From a checkpoint of a small self-supervised image encoder: norm layernorm.
Rows from block 5 of a small self-supervised image encoder, named by matrix and row number. Rows with one number belong to one neuron. Each number is 128 + 32 x the weight over its row's rms, rounded and kept within 0 to 255. All counts start at 0. Numbers have three digits each.
After each neuron's rows are labels from the 100 images, of 14976, where the neuron reaches its highest value: "colour at peak" is the nearest of a few named colours to the mean colour under the peak. Only what is clearly more common there than usual is listed. The data: cartoon faces. In brackets: how many of the 100.
# fc1: MLP up (model.blocks.5.mlp.fc1.weight, 1536x256), inputs 128-255
# fc2: MLP down (model.blocks.5.mlp.fc2.weight, 256x1536, transposed), outputs 128-255

fc1.1:108145125137184169092161127077114121107126127137114147141156093107109129128111116167087078148076089089133097096144102167218148111155106112146121138174182204142121144105159149089143183120160160108145104147105146131133052136143109117195144086153147118109071136172138124130199107100162096074076153150131131159132124144133093104141117106136167123063141144170177153222116109073173108110142
fc2.1:129088139134124147145088082103107102163102159151152026119135118142187138225144116155139086223104093131124132156142124130138052062114118144124119173126114169098165135121095123127102150126132162142122134115195127109086114136179133147085138091129117157142136154116128173120233118109070075109144130114150114114104076073207136080108095076147118204097158112095139058082102092107133146032169
colour at peak: pink (47); white (31)

fc1.148:121141149108168166139093136126161122136111094125116144172211106094157134119103151150109105127054064087162152083201124126173140088128162182128189161085138147077144200122167111100131152100120112129138143153158104163124104129129161111147167076134110123111127148163124066117127135082125112143134055076123102138117110112112093100122139127084176116128128071151119095137103115094123071200114
fc2.148:161114145138129108098102121157096113144117150150120123117114103146126133125108159121071120184196118150151172136186143099071123133140094085119159106153158041125158165107088148174123099082168209078108154107125186158173124124151111155156107119141130156167157078107126099164104188105156148158136094138082091146126053118123108150114168086216083156090092133112176080120124116148155137116072
colour at peak: black (88)

fc1.673:111096155126112142136202139119123114190133145120157137134081140155154151126157099177130115143116116152144121103130147210144138051122141183085099110132105106133143157148107156125171139105125139143126098172022141035095076109130133082153066144169109186107099102115076160100149080155109112134148135100180115138112047092132140168148146117088088135193101118166118144170074089142132147124157
fc2.673:162117158172197110139138109131100255141160096093086174117203144177091182198123139127096183150159116030090141158131131105130103093136104119075170099101116125096129174066042149065081132128133148150178115075093122126123129130091098102136106171099155131137124132156131126088139145119144151118129132162098118069126144116163129094136124164128106097130122066152070137119103118091107106100065
colour at peak: cyan (45)

fc1.665:122119170179176167117076121102125144160101140147119136112192103196087106107130110151114101133172177126211174111157075211130217139121151096112027113114153140008122190135101145124160108123119164179158096154129106059166098154120097132119115149147133159112100082147137224130160117157101154116130183137132093112112077067138151115157116070199164133164159149106114084130124127167070137161180
fc2.665:128127110104131163120114108119127098200156108150129133104146107118123096136106181159159103160119127082100139156122147103110181188127174178112115104091056146231142113098121103139121157123134121127138131131125156127074186128109127101122140055135152124047143134123156046172109119159114107180083121116123104134131115148125135121107098097129112141086116091122155108194138156150140126171192
colour at peak: blue (79)

fc1.22:165187095164130129062131092082136145114117099146127181127133119166126128092114055139136141167161130114125153118169086151104189098108138155146085131136141152126096153153198152087100104164129081082102103088163141115156150139148119097113036115109187141130159145136136198135123121130165102120054119126144163080120130076139145117116092186093142098144153057070116097139133085133128113015112
fc2.22:127138112144143107159137148151209166099113092157164132118187179103123090063095153097175102111157136106194134140194114177136112090155128156147079135114114163072108116075086141130078145171132146140196059143171105069146097198158157125181116074148145108138145133120135118105095097092095119159142153100126159088129131156131116105117093115062102035179185111154064089087118185155096156110131
colour at peak: brown (64)

fc1.468:107106111192141140073122113170151115129164094146121107134136128146128148161103076109167177138100149097133134153193078155164154113134105147136131084169103154129123119119119144138140139137136206073115166147131112128179111101145157110098143137075113080124091173147156088148145085136151124154094149148153122109166135110086186115171076148181140104169186062127170107146048105176183172141103
fc2.468:126089170098178152170161167175114085149149078112122155149112146206142135122109166097130144097164222145118146155076124161120173098131134129130150153104107103081127184161080151135174101148074159084116177148186147182128070176130139095134111115140132136065160106133133104084113157148137100114091126114136159126143108084087051124162077149117087113141144146105115128164149152137126082085102
colour at peak: black (100)

fc1.257:166121149187141169133140109155078137159139127172120121140087100082128169116068106210104085109115132116149080147113105108106114119132233127220061120116114121073121117151109096121120086119109136183152153197184182100161155089146113110080156100142105088173099103156085127161102120158107129095049133159118171111108111128139101108122155183137153122095079131125152133102177124151079120117121
fc2.257:104172138163144104133117091169105139098183111147106094153111168074208125090068112112106123118071087073119087178116145107105142145089175106077140149089130121115137131125122171177224089126153137142149152129102156137151140144159128140116187161091118117142101088159132072163100122123124082155150139126154101122107205176110103124148135160129137110148102134143178144095222124105089120130160
colour at peak: pink (58); white (34)

fc1.174:117139147218114109152133108117098119154115132087126141132125123114137111167128093122139135196135096133069128096092174136111165062022136040116109122178197177117115148081096177113172082127148089127153112123126199030142091147181103118189114128072162134098128158170122138165115138121117177135065130074180127118183124149200113111128117082150132129151143111108183066127121122182176109147197
fc2.174:152112111133128132126117130104152142093149130136114126122100101188134146080111126139112094059081133133136198131084135098069121167188167139095127161122076122169108132159131098078115160134068064170106088177061111109037153139120107124125119157115123143135133078083173163127132126155086153166201107099127151135126109093155130095132165141022134110103132072137189212138116085123142184112134
colour at peak: cyan (39); green (37)

fc1.683:123134163093185111138064126178112125180127153102143156207156139186085138232126129145136168129125160128106082056153093164157125123104130160154107142129141150076161190097099108107135146115117096117121099151140160118145088107149139148135110160175092109094107139153077118173168091136171149138148089136111112087126125169107105082143140102084082184108127077110182101116102131128114156163131
fc2.683:121006087032092130136143179155079096082115156146110102143210156173169099172146115159204189145092139128153199147123160088145173138132116166183165179130135109058123132171124098152114156060106137115141103139125135097133115117122145151152145127121114091144121167082146077124130116132111088131177118110100139109167131149170064157150123136068112117104165173196174178132099148084137150062138
colour at peak: blue (36); purple (27)

fc1.430:143133052153114113123092184123122139106127092028135125114143135171139207108119081132118116121140121137080112113139085156158118104125119178091132141149131169099098192070095139115145085171150124173182155116136110080181142180142131139165109076162102133137092146128139129075135113132102125127112114091131166047121101138120173127056110090089094147134127128161127080183123146110088117150138
fc2.430:134126159146126156216130120115132139137113130131144141082121156130145174165121094079107188110091123116087165185139125098083131207163041157143079116171142124117192172158220116120150180070142125103129154121059142082146139155108100172161040140090094134098148137133127132093147125161177096129131107111106084149136133155145092154139128107128072110137055174160139109115140163114068103139100
colour at peak: blue (36)

fc1.623:127144193153155129123107153101081138179069119109168099064161060151182142116098139181158126139074129165161110118139084146142220106111171150131123115151162172141095119172136127095126116176067104102177091152120148132140091118117202122130063116069136152150118204096114145149170098127096081108107163169151126083107112152154116107099107153090100077156152110121113110087122110091117148133131
fc2.623:139093176088136124168122144097145125169163122110104122141060135145164121157197156145135140129117094119072130157134158099150095096091083174107164147118069168163144122140122117044181127147158193100129125133119144141136133143103091119154164138112141162116151218106091104129168181175150115134120097172122116140120135147181139083135136148126139142117145124096071077141163173111078231113137
colour at peak: pink (34)

fc1.643:081093187130134124120074128151125082095063079062135149080173111141153116141098160153162124134073176165139087103117096140106146127111093160094084136130153158133139128104122151149107117191051157132125096196161187113174181076125122108125149119074137118175111126129139171161118070151108109053129116097146126111117172179124084063123080180101106170134144142121139118105128125125125111119103
fc2.643:108156156182134104145124135151169097099117120190070119127098131101081121080115130149102168129091180077167090102173141135068147170096142206100148152107124136187139101120078103146128091120106135133086092223141150143132110193123116142152194135125146105111106130050096152170096081133136113114106093163117098104115205153069155084054131104174174086119131129170142138143127184069115112093196
colour at peak: pink (40)

fc1.716:164127137145150122153149083171110141126117129147198115140142084151134091111139124138101121146079138120090154114149123142106162064113155112089100111173158107052153169106107114143242113121082119124066159088109103090088125172168100165188103181113183151148111138154070124135142081074141118132087137102159144148134162127208096133132152128153105133163132093065194102105106133168126125158165
fc2.716:117181129116135162165126129156171118125091159134113142134098072121167127111135164094084137138090133154168125114093120113157136190132117119119165141150100199243123171118068135089072163089091122122091135134081107107140122138066155187123063159149181110153146131102172132154118112119132152097130121173172178112145113089132126137155183095122178098156066120132141123181132094100137203132096
colour at peak: cyan (45); green (28)

fc1.323:090155177096187097108076092211150139183200097132136115110117104136131141107097144180097164154124116180170149068132131138088102072142167146134110130108174101135107120096090130140157121137122093078122111186162121092096034146125159103080132193110146192197126099139146146117106119156084152197091131116117149074109142088096120166089150159130149153140128106082193145113169105150079164095098
fc2.323:175116147198174108110116138100125153133165132141184131089098198125153120135066120112178147103132119171138129148120156081110082112201111115108121127145137176116110160201150178173134122067075084130123207082092130092159117114211125189101136204131138157140142108136126159145159109129123023124147091124119089158129124159162152097096114108107119133170106120140093077120128095139058124181078
colour at peak: brown (62)

fc1.561:174118155125110134113102131087130135146136109164136193110149109103130115125134106138149128122164141045105092131174151161111149126152176119151187172112168099059170122110077156151112092089144096158147151233187159133130123096173127121146146176090155103136123169201115082148138151146166122104105067094109131153124171121090130133076159049210112160119193091130147066142113067053108104098137
fc2.561:117153142071145151133120122127199158098137160151135091132117084132095110142133102123176096141093126137145147133083102101140182115095187177120127157150101112139202093169051164119072122150122171157060110137131148120095110130141118155105181152064167076096117063125141115157084159170106091046086071141070142136128123118158116058134109181151133130084157158160147110127125167114128127097129
colour at peak: black (54)

fc1.471:124076095108148158137146123155126107171206166174081132128194137148099137108131135105185141152114120114178179119144096111135127088176162149123136136204151062123121105153180141129135111130130138130126100130121143137151120097128107123071085157078116108087138058146125094086132122147135105072140140136162136068141133122171090063087081116175109094153118089175149123145103092124126133196135
fc2.471:137121130165124159142087135202111114124169135116073061111122170091135091127076138137140161049165152115151150144164111088108139081107142156167114068125144108127087138154124171111168164089140126109098237108115154172144131100171144107118180127119033135080107130104117184110113126157108124099184158132138088152146125166111114136121130110102139098172136119150064152103132068143128109156150
colour at peak: cyan (26)

fc1.48:057138159098164170145121118075119094109144120166069111140121064132114099118093078106132127115151160163159121135097155110167161021124158166142126157060140187113094147151087142162164100114110169102136172149130101130124173151106156162127161173186134143099080090118121076094125147131161124160118129093106139092077102153149142147174110098113126229129154097081112159132123097133120133115152
fc2.48:140158107115128139224146099137108162139156159124110019130143149090119107200119126087139149127127100080134120139144132123163205072158130128119183143161117093107156157106118101167110082101079159170107122072158188131093056130098154120136089157098113094191127133091153132186216100091128095135188106156130020153181140133128148079106105104159157135118105109130059174159032158164137121143123
colour at peak: brown (59)

fc1.207:104100165091153161142124135141168101104141115177130158054201134132132127094117073117105025148106138144085157125146135132127157226102125158102108134150131127141138145086186178134145081102155117127101154104153146027139154153081111184198171129039125120147105102129105096084130126136107145127081090100159136087133117127214154080165090116114130095100113121151125077135152147139185118136109
fc2.207:155139133123119131113099117131094113167067132102201130118129139152149203101133143092102093133107153127144186136144053132194097138163075133137164128131147109152149044107137143153145154150132104121136110131061076125148162117166102073149062179081160208122193133069124091124110126159136127135182140083137108089206171144165178135090104115094185177111191152161057126162107106081081179131153
colour at peak: green (62)

fc1.169:136140163143174137137139117174157123126100081121106160060149113100110168172108096135106152161146120099131117103102110139154142130123118141152078139089106145095145166126129139094136113042108164085113111179224111075107126115090157187135138104055147168117105144178122080161118137172078114120125122066129124197142120122155109132130156074130126130135170105157151079103119092092084108142158
fc2.169:157124077124081133089092165112129121087132059111128143065122124143090118127135133155164169106085127093171114133140137089128153163156113089151073131091073205134140127156101120127126130103133168113132122150163143141096121150113126124148153149119138131157092140042102125145106066170144103121054145145049144137111179141157130105134127181129101154077112094133182104134149134151119088057201
colour at peak: green (29)

fc1.674:124114026114145110131095043088127106117049068070088128139149092111064117160133115159110119177150112162130099132138091172143119139118158140143080122129205151120160153085131182098173136130132133118110112144197128159133124167098158211154161160175115153130087092152156152146130161114121145127085179100110126134147112162091113096120013120144141165110153098097103098109129124141089128145084
fc2.674:163162106137167121213110082146184122143147135150097168124158117118019121122135091106118141146142114106084182113138157085181106159153111087158145176142167128129141144119126133087158133171101152221137135101054141095149117155071126113150088161169181110118126141158140087143136142105181105123173127131142155162127098146145139137151159166136087127125158139191087116159093145178113111110149
colour at peak: blue (61); purple (28)

fc1.112:158093089102098116134135130137134120089065113141151106136150098132093087167138084134131178087136163119088123072130101107142131108087152037156079156104133212032170166141156125140125097147150104089159127184124073096141124051085131072200122156119070158147098096217208088108117074129142107164181144114146115140180094145148098193104127090128132139148097145057120090113088110161124119193176
fc2.112:131123115100125121148143146108164101115137153110077142164137173149123157082105119098110108206098123102040153156141113107064118152206099142141089117119143169074137137124065175079086125104144161131159161121151141162142182172132137138155142179113097156126090138132148117129143149129160086175180150161134062140155169121105207088136123120108129126133070098097153095073132147146115171151088
colour at peak: black (41)

fc1.255:140143069156131137144181097099133110137129125087113112108133153148084126143092071158085067161115122137150118090178129129160152114133133123187147095117184045108148119108148122132174131131133148141132118127114109105120088237089145140151100131192129131142057136143111173142111104091095157048065202143107131117134094121112149093127140099183122154194092102124131107170172142114140131056129
fc2.255:101096121162192109143143096141144173133134109111110183157169075171219125143177100114130067175145124167118087090169103137130212180130170129123129100127178138150110182126121180118152139120122107159096194151178162106134118147099099106149148112148122154159178097140168110087138135135081114120095130081107150113124106243180168149168116153114122108146178130102127174146149181210126126201136
colour at peak: blue (26); purple (26)